config = dict(
    image_size=64,
    activation='star_relu',
    qk_norm=False,
    parallel_block=False,
    moe='top_k',
    num_experts=8,
    targets='nearness',
    residual_init='zero_last',
    final_lr_fraction=0.05,
    adamw_weight_decay_other_params=0.01,
)
Rows from block 7 of a small model that predicts nearness at each pixel, named by matrix and row number. Rows with one number within an expert belong to one neuron, the router's apart. Each number is 200 + 40 x the weight over its row's rms, rounded and kept within 0 to 999. All counts start at 0.
Before each expert's rows are labels from the 100 images, of 14976, where the router gives the expert most weight on average: "strongest on" is what is common among them. Only what is clearly more common there than usual is listed. The data: rendered dice on a table. In brackets: how many of the 100.
# router: router (model.blocks.7.mlp.router.weight, 8x96, trained with AdamW), inputs 0-95
# up: expert up (model.blocks.7.mlp.up, 8x48x96), inputs 0-95
# down: expert down (model.blocks.7.mlp.down, 8x96x48, transposed), outputs 0-95

# expert 0
strongest on: dice: three (98)
router.0,221,200,185,162,181,137,243,257,183,171,202,222,202,196,189,173,240,124,172,128,156,224,175,226,220,222,192,230,171,182,192,230,181,119,241,261,219,108,155,277,235,265,147,200,190,121,259,260,200,206,171,222,185,191,171,264,230,196,238,210,206,218,225,170,181,226,207,194,130,209,143,183,152,186,157,209,243,124,313,154,125,226,184,228,225,150,170,190,215,170,183,190,196,259,218,259
up.10,121,250,171,154,188,234,250,189,188,232,198,136,269,174,261,187,180,233,141,257,238,150,244,209,219,215,203,180,244,223,136,207,291,246,178,228,210,207,201,261,217,207,196,198,179,202,205,201,231,200,246,242,167,252,171,212,158,165,191,128,139,179,179,224,223,146,251,195,194,209,244,176,237,159,149,229,201,130,155,308,196,217,151,188,200,229,203,64,185,160,248,209,202,223,224,172
down.10,188,228,220,225,268,223,224,261,255,200,223,200,193,205,253,189,228,195,233,211,167,100,161,205,203,189,231,176,166,211,219,245,199,248,181,230,213,280,254,179,260,263,240,231,187,216,254,151,203,274,242,192,277,181,236,278,172,236,201,222,236,205,152,198,223,188,199,246,258,228,153,239,221,159,254,173,175,172,230,248,265,215,184,127,166,248,297,147,162,168,190,277,190,189,159,245
up.11,248,210,145,214,173,206,200,182,228,232,190,230,276,205,218,180,282,234,254,244,280,199,259,220,172,171,203,225,183,246,140,238,153,226,219,178,168,223,250,248,177,244,218,263,210,169,266,229,130,229,190,292,215,199,231,223,218,179,151,203,230,228,247,163,202,133,256,258,220,136,220,190,161,216,246,245,243,105,239,155,205,208,274,127,175,205,192,169,225,189,209,216,215,179,155,131
down.11,191,225,185,196,196,203,238,242,224,206,291,180,257,214,269,261,202,203,236,253,143,164,181,212,221,215,230,130,214,180,262,189,218,221,212,174,199,247,213,145,225,271,215,239,184,252,242,166,272,280,274,183,249,193,217,247,187,251,230,137,179,157,216,195,208,180,178,252,175,265,129,259,190,164,193,187,197,221,223,252,252,229,133,199,201,270,200,170,183,214,177,229,172,268,166,304
up.12,172,205,182,229,119,221,180,236,262,165,200,205,235,190,239,296,184,279,190,221,167,238,163,121,206,230,173,223,161,240,121,228,211,287,165,140,204,212,265,165,219,224,165,151,243,202,237,227,138,245,184,191,237,147,238,241,137,189,153,180,187,239,227,190,238,191,192,268,198,235,198,238,171,168,246,227,164,143,173,206,184,179,228,182,161,163,203,133,177,163,197,165,102,164,162,141
down.12,149,214,220,242,222,257,219,248,263,182,217,172,231,182,258,175,177,188,203,211,261,118,149,187,212,170,239,152,182,212,193,174,218,207,182,220,152,262,249,162,209,284,257,260,184,248,207,93,189,275,253,205,270,218,261,242,165,226,134,166,208,221,161,209,189,195,214,231,259,179,191,224,213,176,284,250,180,180,175,201,235,190,202,123,167,199,277,175,183,217,239,238,232,149,144,224
up.13,160,164,237,189,159,191,234,178,198,186,175,178,204,264,220,127,170,125,131,265,171,246,179,90,199,260,195,254,218,212,241,255,195,189,158,142,157,226,171,226,246,270,217,174,248,228,268,165,226,224,130,162,251,179,112,189,140,221,230,187,145,241,171,197,225,218,263,242,161,235,203,170,159,162,196,217,113,192,233,238,186,245,211,205,185,177,222,278,224,221,191,177,196,197,217,222
down.13,255,180,164,194,269,205,161,191,111,204,189,230,193,194,253,248,175,286,291,170,184,159,199,247,284,231,160,249,224,150,203,213,171,191,192,268,197,254,172,223,250,187,253,203,135,140,213,213,207,204,187,110,183,155,216,176,210,226,165,161,200,210,238,169,155,226,182,220,208,263,212,230,181,199,244,153,202,255,139,168,110,170,134,161,165,181,232,226,215,201,155,184,149,274,235,206
up.14,291,189,298,207,219,194,207,216,155,135,199,175,196,227,121,139,219,169,169,100,227,179,219,104,196,197,244,225,179,199,227,191,198,205,183,223,222,199,221,239,217,173,206,192,208,153,175,138,143,123,240,202,179,194,167,160,153,243,150,148,228,276,202,181,113,234,219,276,243,176,234,260,161,231,222,182,252,190,253,212,199,237,209,262,200,179,190,226,204,199,199,216,276,160,236,250
down.14,125,259,244,144,221,278,189,204,120,179,212,169,191,212,264,205,129,198,210,247,271,166,265,203,175,197,173,207,204,225,176,167,164,222,225,154,163,186,186,194,174,234,126,239,246,89,230,248,123,152,266,221,238,259,173,200,196,193,183,111,229,176,218,182,131,188,261,204,129,219,164,205,256,190,239,205,235,160,193,238,209,156,167,194,191,152,224,214,232,248,173,179,199,236,217,190
up.15,210,244,240,229,237,230,235,199,190,179,186,241,241,208,265,216,285,167,281,219,161,203,234,115,186,226,182,119,167,154,192,235,221,147,266,248,206,169,223,230,157,223,115,170,184,209,239,173,137,179,146,277,215,175,184,151,161,220,169,238,211,166,163,254,177,219,256,209,156,144,157,250,193,212,208,203,221,206,248,279,155,178,219,182,255,167,117,190,214,200,264,250,179,159,233,220
down.15,295,197,166,194,196,267,192,240,150,160,247,225,162,154,138,213,217,186,177,151,174,197,212,102,214,276,191,166,160,202,206,257,177,226,207,103,168,284,268,200,169,220,276,208,213,185,227,155,163,250,217,179,169,250,177,223,233,169,225,208,212,257,125,142,162,184,204,230,266,166,202,219,234,159,237,129,175,181,225,185,238,219,222,218,184,235,219,171,220,204,144,190,288,212,162,166
up.16,181,259,92,216,115,286,142,254,210,205,252,168,220,170,240,259,218,203,224,132,194,212,227,161,237,119,307,234,197,203,164,188,208,222,189,184,201,229,154,191,179,170,177,231,199,219,255,187,223,211,199,163,208,180,181,242,133,118,166,242,209,212,181,175,213,211,198,182,263,126,202,264,137,280,261,193,226,246,179,226,192,211,240,166,247,212,153,191,220,237,212,210,170,164,241,178
down.16,169,222,217,247,243,222,232,245,249,178,192,198,155,178,237,197,198,201,195,185,190,131,145,187,229,176,225,143,148,212,225,185,204,242,183,244,181,243,254,104,243,280,245,216,195,242,227,152,210,326,238,210,266,195,226,266,162,254,193,174,185,203,169,174,220,202,227,242,334,207,168,207,194,164,206,223,206,164,215,211,242,235,189,135,170,215,286,172,200,217,225,271,194,222,136,201
up.17,161,190,191,206,181,234,195,223,207,163,216,196,141,234,242,216,129,229,208,146,201,220,273,239,177,261,205,172,172,208,179,275,154,218,257,180,173,216,166,247,220,268,164,323,183,224,200,259,243,190,164,221,186,210,214,215,218,126,214,177,220,150,190,152,213,125,297,265,224,221,217,194,144,255,229,257,200,189,189,226,247,138,208,188,197,238,204,181,138,240,168,114,255,189,202,138
down.17,159,266,219,235,178,178,309,191,200,113,134,221,118,193,99,206,207,186,181,202,243,184,226,162,202,196,251,216,240,201,184,172,193,189,207,168,160,202,223,178,141,203,219,233,288,134,251,172,231,255,220,124,194,217,186,114,161,173,152,179,215,163,225,201,181,180,147,192,199,196,157,182,151,215,157,119,191,122,287,227,178,237,219,148,200,222,226,221,231,220,232,173,189,217,229,236

# expert 5
strongest on: dice: one (84)
router.5,227,263,172,218,236,252,316,155,256,181,267,124,256,139,206,210,192,147,219,273,227,161,174,200,158,229,228,185,213,133,182,139,228,179,210,160,247,238,185,152,240,188,242,188,179,190,186,217,201,191,173,240,182,177,150,241,160,169,185,232,206,187,285,286,254,243,199,230,197,241,209,218,194,181,224,200,215,178,78,243,239,182,209,201,195,191,243,187,156,233,197,268,239,231,140,183
up.10,190,159,171,269,208,233,210,222,212,262,210,282,126,228,241,161,156,238,155,301,133,224,167,205,152,152,151,196,223,207,205,137,248,146,206,239,207,251,190,207,230,179,171,273,159,169,194,218,159,246,210,206,183,176,239,183,172,167,183,239,161,199,156,175,183,193,258,286,202,176,221,156,197,169,267,186,115,173,166,193,181,181,225,125,251,173,200,156,178,180,211,251,141,187,226,115
down.10,221,235,128,233,220,172,199,156,155,225,171,116,228,223,179,214,192,162,196,176,189,274,151,201,142,269,168,87,194,222,234,136,197,178,125,200,261,192,167,125,185,200,125,206,176,182,211,184,215,220,203,174,191,227,161,177,250,187,200,195,223,235,211,247,248,149,125,166,180,174,206,204,206,252,192,241,248,207,192,163,60,184,159,178,165,179,202,158,233,244,223,174,185,148,245,241
up.11,201,191,148,277,189,172,279,286,210,139,204,209,165,177,157,154,211,208,236,225,147,219,215,185,242,185,227,230,239,140,200,179,220,270,183,187,281,251,208,140,150,248,195,176,200,183,196,206,239,232,188,142,209,201,195,172,190,132,219,166,140,193,237,188,216,293,160,154,184,221,216,188,212,256,207,189,186,199,234,171,141,110,254,144,286,275,162,233,190,268,164,223,138,217,177,197
down.11,231,236,234,234,175,216,148,166,244,203,187,180,188,213,178,226,259,220,222,202,190,192,163,196,200,188,251,188,189,205,184,210,136,237,153,138,268,164,232,250,126,200,231,159,223,198,106,152,206,211,182,226,212,158,243,240,233,216,253,177,211,222,231,184,195,220,142,240,173,207,295,255,196,134,157,170,157,196,203,170,119,110,175,243,183,144,237,166,207,262,190,172,291,168,307,189
up.12,240,209,204,240,183,274,209,191,197,154,178,227,150,256,234,272,211,177,181,255,163,182,219,174,190,151,269,189,220,231,67,146,228,157,172,240,242,170,180,246,195,207,168,189,207,214,240,138,228,288,161,238,183,252,237,153,176,210,107,188,160,228,89,196,196,175,238,184,251,217,225,163,200,113,159,169,181,227,184,202,226,247,214,158,219,187,203,201,262,258,194,169,185,203,167,209
down.12,207,254,168,243,240,169,201,107,192,187,161,134,232,256,167,218,188,197,191,187,157,219,175,234,178,288,170,115,139,177,225,186,227,130,157,187,258,174,180,158,188,194,98,180,175,197,178,213,205,172,238,181,196,218,180,212,244,221,213,218,179,257,187,209,219,237,137,224,158,229,241,242,217,264,151,196,237,143,180,161,71,158,197,202,189,209,128,178,204,270,221,207,238,191,236,266
up.13,213,136,246,173,211,181,233,219,199,218,191,252,199,260,224,241,139,244,214,183,182,185,225,186,226,219,220,276,167,211,192,231,212,224,214,201,203,163,127,120,230,192,205,212,141,211,249,180,184,265,215,239,178,203,205,192,159,224,182,199,142,194,246,218,220,272,93,169,169,110,267,264,240,243,243,138,176,184,219,133,256,162,218,267,230,124,236,211,230,227,207,216,221,99,225,227
down.13,190,223,210,147,202,113,210,249,249,182,181,160,239,145,197,155,228,260,170,201,201,158,154,196,273,263,252,160,213,196,216,237,166,180,281,177,260,282,266,186,157,170,172,209,180,232,228,265,265,170,221,202,242,146,206,245,186,163,227,205,148,156,233,225,213,207,221,243,249,190,210,201,130,194,194,161,207,224,187,203,126,167,235,203,112,205,204,229,175,85,242,233,141,199,189,183
up.14,168,193,219,194,177,131,234,230,231,185,175,155,191,160,202,142,316,190,119,214,124,277,213,175,189,257,250,237,232,215,236,222,252,202,258,160,250,249,262,234,163,189,190,186,151,181,223,193,174,214,239,181,210,200,274,188,161,181,159,148,239,166,192,188,217,201,157,207,251,172,150,184,237,187,209,247,304,176,246,201,194,142,186,137,184,177,219,129,213,209,229,224,256,159,281,182
down.14,234,202,250,211,233,264,195,165,182,234,257,152,235,158,210,224,127,258,229,196,182,165,173,197,227,212,150,115,176,166,173,156,117,117,209,199,153,216,139,153,266,185,198,241,190,194,184,160,222,209,147,251,192,253,224,195,199,198,158,258,92,188,139,203,180,204,160,185,233,221,139,240,282,235,235,183,202,230,159,245,245,259,219,153,119,171,170,211,212,218,207,234,209,231,205,150
up.15,209,229,189,210,172,197,206,125,163,196,222,202,197,248,219,188,197,144,262,230,136,233,233,241,186,257,202,96,235,236,258,162,268,237,212,154,161,201,170,226,159,167,226,241,225,223,165,254,258,222,195,194,166,222,146,180,188,153,225,250,179,253,241,181,214,139,262,290,142,215,208,233,198,218,227,215,147,203,103,235,217,218,178,230,223,239,184,113,170,222,243,134,197,138,255,214
down.15,248,164,182,165,243,254,167,114,205,167,226,182,152,227,209,233,122,125,280,259,199,167,150,219,205,183,198,197,202,150,255,172,211,191,133,210,189,177,234,215,187,246,277,209,223,173,234,140,160,210,181,218,165,206,197,201,224,209,188,141,274,125,156,240,163,177,199,182,189,185,207,177,201,241,175,239,217,206,149,160,187,71,216,247,191,245,204,274,150,119,197,251,231,240,188,210
up.16,174,235,200,165,189,274,214,180,231,156,192,212,231,152,210,177,191,230,166,153,258,217,191,210,162,235,291,207,87,195,162,139,265,207,177,176,168,160,234,191,255,219,208,213,147,201,177,156,171,184,199,163,177,196,293,204,151,274,238,172,161,148,202,243,191,310,200,157,182,159,124,155,230,252,261,227,238,199,218,214,223,219,167,145,182,216,227,142,215,250,161,231,147,207,246,185
down.16,241,120,180,124,204,246,107,208,218,237,238,215,199,228,234,158,145,177,221,187,139,168,179,182,237,214,246,111,248,164,202,213,213,234,209,148,279,220,195,185,219,142,148,238,145,213,234,214,184,166,217,162,230,121,194,242,195,250,294,180,206,201,238,154,180,231,194,203,260,239,158,150,229,151,195,169,210,198,195,153,225,252,232,244,211,147,196,166,133,178,217,195,220,125,147,140
up.17,173,173,207,177,209,97,142,220,211,169,160,237,134,212,172,187,197,210,248,145,255,220,203,224,275,244,157,210,179,247,203,252,201,268,147,159,181,221,233,172,168,166,169,165,208,229,197,146,208,143,171,160,192,218,226,234,269,125,177,269,154,251,150,213,185,126,254,162,206,165,191,235,233,170,195,177,205,256,230,145,174,243,235,193,207,245,178,294,206,193,268,134,200,173,263,238
down.17,202,200,167,224,169,201,158,191,253,146,125,240,174,225,192,212,210,204,184,97,207,209,197,224,250,251,177,226,171,255,165,185,204,227,174,136,198,257,270,178,154,158,155,148,158,258,188,162,207,176,207,190,184,215,272,245,236,221,203,238,193,303,188,170,150,172,234,147,209,153,224,212,226,160,146,148,220,217,289,115,164,259,252,155,227,217,182,256,226,177,249,168,201,236,223,263

# expert 4
strongest on: dice: one (98)
router.4,203,233,155,229,197,219,167,237,178,274,204,224,115,246,195,213,197,178,193,219,215,207,182,120,224,224,176,219,141,165,177,188,170,289,127,223,277,231,202,198,253,232,194,233,175,261,159,172,169,169,178,209,190,220,242,128,206,217,138,245,112,128,116,153,239,170,202,269,206,117,242,246,189,178,203,278,146,210,241,192,222,203,237,209,178,195,169,237,230,190,177,248,219,190,220,131
up.10,187,144,212,208,216,207,255,103,276,250,288,118,165,220,207,225,125,181,204,150,244,208,161,227,207,140,222,240,172,186,207,106,186,193,204,140,189,233,241,187,205,234,217,154,186,258,161,154,163,191,179,226,213,177,230,232,163,236,118,187,180,188,190,206,177,238,203,198,295,172,263,202,217,221,252,206,191,204,174,263,247,217,236,234,217,146,192,184,113,187,219,238,128,245,184,170
down.10,170,180,110,213,177,160,253,156,218,148,157,255,167,189,193,127,236,219,191,223,194,258,212,189,206,185,176,288,174,216,198,221,173,159,184,219,190,178,165,257,159,190,261,184,152,131,165,178,226,279,226,156,225,231,212,132,252,241,204,232,261,250,181,196,180,178,144,200,244,127,221,208,169,126,267,114,280,169,238,188,271,192,182,228,192,191,267,245,187,225,187,202,238,221,239,188
up.11,140,204,193,198,214,202,247,185,235,239,191,162,195,207,305,244,160,142,162,245,208,170,189,216,238,67,240,187,210,181,246,178,173,208,181,160,197,238,231,222,195,203,279,192,234,241,187,90,202,205,216,203,172,175,260,210,144,244,157,191,146,225,256,246,228,238,213,244,266,215,257,156,213,256,264,191,179,255,211,272,202,207,141,199,228,189,159,171,180,213,162,261,198,175,183,142
down.11,192,182,122,207,190,158,271,170,244,154,147,252,175,215,197,155,228,220,211,198,230,255,214,186,198,204,177,282,174,200,207,221,195,134,189,202,194,228,155,243,182,177,207,149,162,96,197,191,215,260,189,172,226,232,225,170,254,232,222,215,267,219,198,236,187,174,133,205,276,108,187,236,159,135,263,130,282,132,226,187,248,198,166,242,211,208,284,246,199,213,214,189,243,208,251,231
up.12,154,203,238,177,210,163,186,161,131,228,178,146,243,216,221,190,270,209,257,207,181,174,130,104,249,164,189,176,128,254,192,199,213,225,211,150,138,204,236,225,160,182,231,191,239,231,96,223,235,117,178,246,202,203,189,292,168,234,196,204,208,200,199,144,207,230,262,228,210,258,228,159,158,195,177,248,146,265,206,214,135,197,175,209,197,191,158,176,184,203,249,192,178,243,157,98
down.12,219,214,128,226,174,173,276,152,215,165,165,240,203,219,224,132,239,197,201,192,190,224,219,184,155,197,186,239,173,212,195,206,138,152,192,231,167,181,143,233,189,200,230,172,102,146,195,143,247,320,179,168,217,180,154,140,243,228,191,197,224,228,159,209,178,190,137,185,212,124,197,219,169,139,276,109,273,157,222,236,282,206,138,259,195,180,248,198,176,211,185,243,219,193,219,186
up.13,198,221,245,223,159,253,179,182,164,238,242,124,163,195,203,171,216,176,227,204,160,133,215,293,213,158,118,173,206,221,225,242,134,215,192,218,199,138,236,251,189,238,220,209,183,170,198,198,147,183,208,284,235,204,274,222,208,284,215,159,163,124,180,286,160,242,168,184,178,204,227,237,174,152,157,179,150,198,253,249,209,178,210,276,188,176,166,235,265,207,175,221,137,271,164,164
down.13,190,219,190,235,270,244,152,241,194,167,198,60,199,219,225,127,183,211,223,189,214,278,200,291,188,220,184,205,142,152,212,177,150,204,191,220,244,120,155,151,141,164,154,154,163,150,212,189,227,189,190,226,238,169,178,210,281,167,171,186,269,286,255,189,237,212,229,184,244,256,216,204,201,191,136,245,233,179,249,175,244,210,189,164,183,170,235,248,193,156,236,191,242,170,215,213
up.14,158,175,189,238,199,160,238,199,218,156,188,212,265,170,234,214,246,278,214,155,203,197,168,234,205,176,281,185,230,256,216,125,190,135,232,187,156,188,123,252,159,175,230,162,257,147,191,186,256,198,202,174,190,194,251,218,189,239,273,173,272,229,184,161,197,173,194,165,229,216,138,240,238,199,171,113,178,261,231,233,237,151,216,123,203,167,226,125,162,240,241,173,260,170,244,265
down.14,148,217,201,204,247,171,247,191,236,187,168,206,213,189,244,169,195,295,196,114,208,237,183,262,254,251,202,200,231,262,179,140,262,166,229,242,183,186,198,193,170,170,222,186,222,219,169,146,286,231,176,226,230,129,241,193,243,252,276,140,231,257,116,166,243,198,197,193,230,173,144,209,215,210,165,191,138,249,199,177,211,161,143,224,197,197,243,115,214,218,216,136,134,162,233,252
up.15,188,198,212,209,221,220,232,157,265,197,184,173,194,125,220,181,199,203,191,209,250,220,221,194,127,195,207,155,217,231,252,112,212,204,239,208,183,229,203,256,234,236,184,270,154,187,212,199,282,180,223,146,203,250,261,195,208,218,169,215,153,238,230,199,156,141,208,186,230,270,169,184,183,151,271,276,119,278,248,219,268,152,292,197,296,168,174,224,208,154,179,179,183,229,192,141
down.15,186,188,147,196,182,169,280,124,215,139,162,222,168,194,227,190,241,198,232,177,189,210,214,156,197,215,203,244,125,215,186,190,175,149,209,219,160,218,150,242,183,195,277,200,119,180,169,174,260,275,231,186,185,190,205,151,272,220,214,200,247,219,173,236,151,163,164,189,212,99,216,229,185,142,261,96,287,163,233,143,245,215,141,273,214,186,234,193,154,211,207,219,177,246,224,200
up.16,209,214,254,198,191,187,204,280,251,167,171,178,261,168,154,196,256,238,160,215,190,258,165,283,165,187,200,161,196,147,261,219,168,211,197,266,199,210,174,150,123,224,285,225,186,212,241,124,171,236,190,220,155,185,170,262,231,189,222,133,287,139,165,235,212,154,232,186,162,216,197,196,287,178,213,198,251,190,264,221,212,208,259,231,169,240,236,189,157,220,215,137,125,201,176,239
down.16,257,156,245,206,159,140,232,265,210,201,145,237,135,200,166,190,161,241,221,263,202,225,248,163,125,155,167,236,152,251,231,243,231,206,236,198,185,163,226,226,100,159,135,204,236,261,217,206,190,261,158,173,176,151,226,247,197,218,219,196,242,182,206,271,194,272,111,203,186,180,208,229,174,126,223,182,265,202,231,259,203,296,205,174,175,217,202,154,204,217,182,148,198,153,191,171
up.17,223,184,142,211,175,203,233,201,187,230,254,148,233,150,254,290,186,192,180,218,222,212,168,236,167,196,291,203,211,208,144,185,184,215,201,190,118,279,227,169,161,128,227,250,211,161,229,247,249,162,212,166,222,223,294,134,206,141,175,156,135,192,202,212,255,194,191,198,293,126,164,198,221,204,265,236,156,211,232,259,252,156,195,200,223,186,131,176,210,232,181,224,188,163,257,167
down.17,167,179,162,198,192,149,298,172,237,154,166,194,196,222,174,179,227,220,206,209,188,233,239,196,178,184,183,265,138,193,193,200,178,174,166,209,179,172,140,283,177,197,271,182,148,165,217,146,256,278,221,155,187,212,195,162,229,253,226,221,273,216,196,209,199,181,160,209,224,147,213,217,154,144,276,65,265,160,245,195,277,183,148,243,228,168,230,201,179,250,178,226,208,246,245,245

# expert 2
strongest on: dice: three (61)
router.2,172,176,231,216,203,220,119,161,264,243,187,176,197,155,142,198,202,253,202,155,235,194,200,218,194,191,225,234,149,266,194,170,146,328,88,213,177,265,262,191,229,226,185,171,140,211,155,143,226,233,215,101,235,288,190,178,224,198,182,225,266,233,200,164,212,180,109,198,204,103,220,191,206,245,221,198,188,226,178,213,232,210,187,172,210,174,221,226,202,241,176,227,214,166,210,239
up.12,170,162,215,205,184,182,159,146,254,172,159,207,211,178,103,120,219,227,233,232,155,145,239,185,203,191,245,245,225,270,183,246,271,191,215,200,249,173,207,216,232,184,178,200,174,191,83,190,216,240,197,177,266,216,187,151,161,195,242,159,169,230,190,212,136,252,152,181,175,167,153,251,260,117,229,152,195,184,249,205,241,229,169,149,176,194,213,244,181,245,178,96,200,184,183,268
down.12,174,261,180,186,300,236,279,182,214,231,148,134,168,199,180,195,198,210,192,198,190,237,265,243,208,188,175,167,175,228,191,141,176,213,194,201,158,204,212,205,112,244,266,171,255,186,289,150,202,262,222,198,121,192,221,187,187,196,302,194,250,251,162,175,195,97,172,194,171,126,162,246,199,164,224,198,214,188,165,193,190,157,207,202,225,264,227,268,267,175,205,215,258,205,190,184
up.13,196,204,146,153,279,156,189,187,269,178,217,239,197,254,198,212,210,202,150,234,121,205,213,258,202,176,142,195,203,207,150,150,234,221,186,240,129,224,233,224,205,173,192,270,200,218,174,238,245,200,165,253,188,205,249,202,132,122,100,143,186,212,188,200,172,258,219,235,209,196,264,171,305,195,209,178,203,186,167,197,173,200,184,227,156,234,258,191,176,156,230,290,144,226,286,172
down.13,195,237,208,148,182,172,195,265,156,280,212,147,165,196,166,173,241,260,216,196,156,240,155,177,158,200,150,212,154,171,234,175,222,210,271,233,248,214,194,174,158,158,185,114,182,188,262,154,196,258,200,185,283,193,203,223,178,180,144,123,241,189,152,157,214,300,165,208,151,192,162,211,171,188,169,185,205,137,162,201,132,303,228,203,228,165,146,154,208,226,228,203,183,265,165,166
up.14,190,212,229,193,107,225,238,197,260,198,261,194,205,155,204,224,185,215,239,175,205,177,307,225,171,226,205,191,181,165,194,189,144,197,165,184,248,226,235,288,231,273,211,234,193,159,208,170,231,221,253,190,245,146,170,175,201,154,210,177,246,133,194,215,186,93,255,171,212,198,210,173,177,219,219,120,181,149,211,215,259,209,173,210,234,154,165,188,168,246,210,218,270,193,327,130
down.14,155,226,176,137,124,209,226,131,148,206,206,200,246,188,165,173,181,206,175,219,242,230,232,162,161,157,178,278,231,253,176,140,165,237,192,231,189,217,190,260,144,237,207,153,169,279,150,134,194,273,224,184,214,211,253,203,278,196,223,248,111,257,229,206,226,197,172,179,196,200,176,214,197,192,163,217,292,193,182,124,221,217,197,127,144,170,242,190,146,199,168,146,144,193,196,258
up.15,159,252,162,198,200,172,224,234,291,229,289,209,186,255,180,244,230,215,129,196,243,207,232,232,171,168,271,179,188,207,151,80,248,245,228,145,162,170,242,202,249,219,204,211,231,176,164,204,193,130,230,199,198,194,208,170,170,150,180,189,177,151,170,213,225,229,240,129,225,212,212,188,70,222,245,202,170,267,220,176,198,202,244,215,177,245,196,113,218,170,256,204,206,190,250,172
down.15,165,228,203,151,204,240,177,266,150,220,199,197,181,172,211,153,234,256,219,181,197,237,164,189,184,195,136,187,171,176,278,180,204,207,277,240,239,183,224,153,179,196,263,96,151,166,234,108,184,279,219,154,230,213,220,179,159,149,179,150,224,201,155,151,164,298,155,209,159,163,174,212,169,144,236,166,190,135,159,213,155,262,226,189,220,169,174,144,240,260,252,195,176,238,215,175
up.16,127,154,225,196,254,273,179,194,217,235,194,173,154,238,181,213,219,156,111,184,235,176,247,197,205,184,190,150,187,222,137,198,217,206,266,261,218,192,185,173,162,130,219,175,210,185,206,213,227,190,169,162,213,208,168,215,208,132,223,248,233,204,212,164,143,218,164,153,98,148,178,257,310,180,256,181,282,169,197,248,171,151,250,210,198,194,181,227,249,267,112,166,199,147,201,226
down.16,226,171,143,209,232,239,214,219,253,115,193,211,232,259,206,170,163,176,203,195,147,151,217,256,218,213,303,147,192,183,107,252,159,251,209,236,182,230,221,199,253,167,153,219,287,199,196,226,174,185,266,222,173,172,260,171,171,237,266,133,158,246,210,228,180,227,227,222,238,214,187,218,239,210,171,167,224,212,120,168,144,210,239,253,217,128,228,209,288,170,206,255,193,180,233,167
up.17,124,153,170,197,229,213,244,221,192,191,175,244,174,239,142,234,205,204,185,224,195,193,223,227,225,173,272,151,169,209,243,178,188,219,153,208,234,203,183,281,191,223,127,286,239,181,207,152,225,157,173,191,218,191,249,204,133,115,180,112,201,217,202,264,293,255,203,169,216,165,214,199,157,292,192,252,138,178,210,242,105,227,170,175,170,232,180,218,188,209,276,234,201,201,134,206
down.17,197,214,205,143,189,161,200,271,116,242,194,177,166,201,193,217,205,245,217,219,150,219,153,171,186,196,169,230,164,153,240,219,226,238,258,238,249,232,209,187,156,140,231,102,196,193,275,197,191,277,210,185,267,202,233,198,159,200,136,170,226,155,171,167,163,324,138,197,188,205,179,229,171,219,155,162,232,145,132,208,122,275,231,207,217,216,182,150,228,207,222,227,163,251,158,164
up.18,156,165,221,237,201,212,223,223,178,253,162,248,130,225,161,205,225,148,181,242,172,142,184,156,198,164,259,254,287,248,176,211,242,175,145,210,127,198,163,241,203,219,181,172,296,246,200,147,186,184,185,195,276,213,209,186,224,216,200,234,243,181,199,211,258,176,182,202,229,170,203,225,241,270,189,150,159,261,223,184,303,165,159,237,118,161,225,196,201,263,255,226,182,159,267,253
down.18,220,213,181,178,223,214,184,212,168,236,178,201,228,176,159,178,151,245,173,167,170,207,210,287,187,221,201,233,234,111,205,187,223,214,184,191,251,173,191,191,210,183,208,157,198,174,196,212,158,241,170,318,194,225,184,198,195,125,188,272,176,146,278,290,279,167,238,291,140,213,197,155,192,186,111,174,174,204,161,233,152,165,178,215,236,195,284,204,171,204,192,104,257,163,220,222
up.19,203,254,129,266,196,188,223,258,162,228,223,218,218,147,171,209,136,152,228,220,186,197,233,187,172,245,265,238,226,257,202,185,202,157,234,154,162,178,149,276,196,188,99,157,239,163,179,167,182,287,176,141,188,191,220,173,227,238,180,189,208,213,165,210,183,155,221,127,242,237,239,213,218,205,175,230,235,181,177,285,215,150,139,236,213,123,282,133,153,181,215,136,235,215,189,164
down.19,267,208,143,289,131,153,194,212,202,192,223,184,246,94,240,167,196,169,225,124,266,244,210,260,251,160,232,195,241,123,239,193,175,283,175,223,217,191,115,225,204,239,232,182,217,214,260,171,219,213,156,212,233,220,241,229,171,228,170,183,194,219,219,166,166,239,188,195,175,222,254,247,215,208,155,238,128,218,158,220,189,218,211,151,154,258,174,180,206,149,186,219,104,194,178,254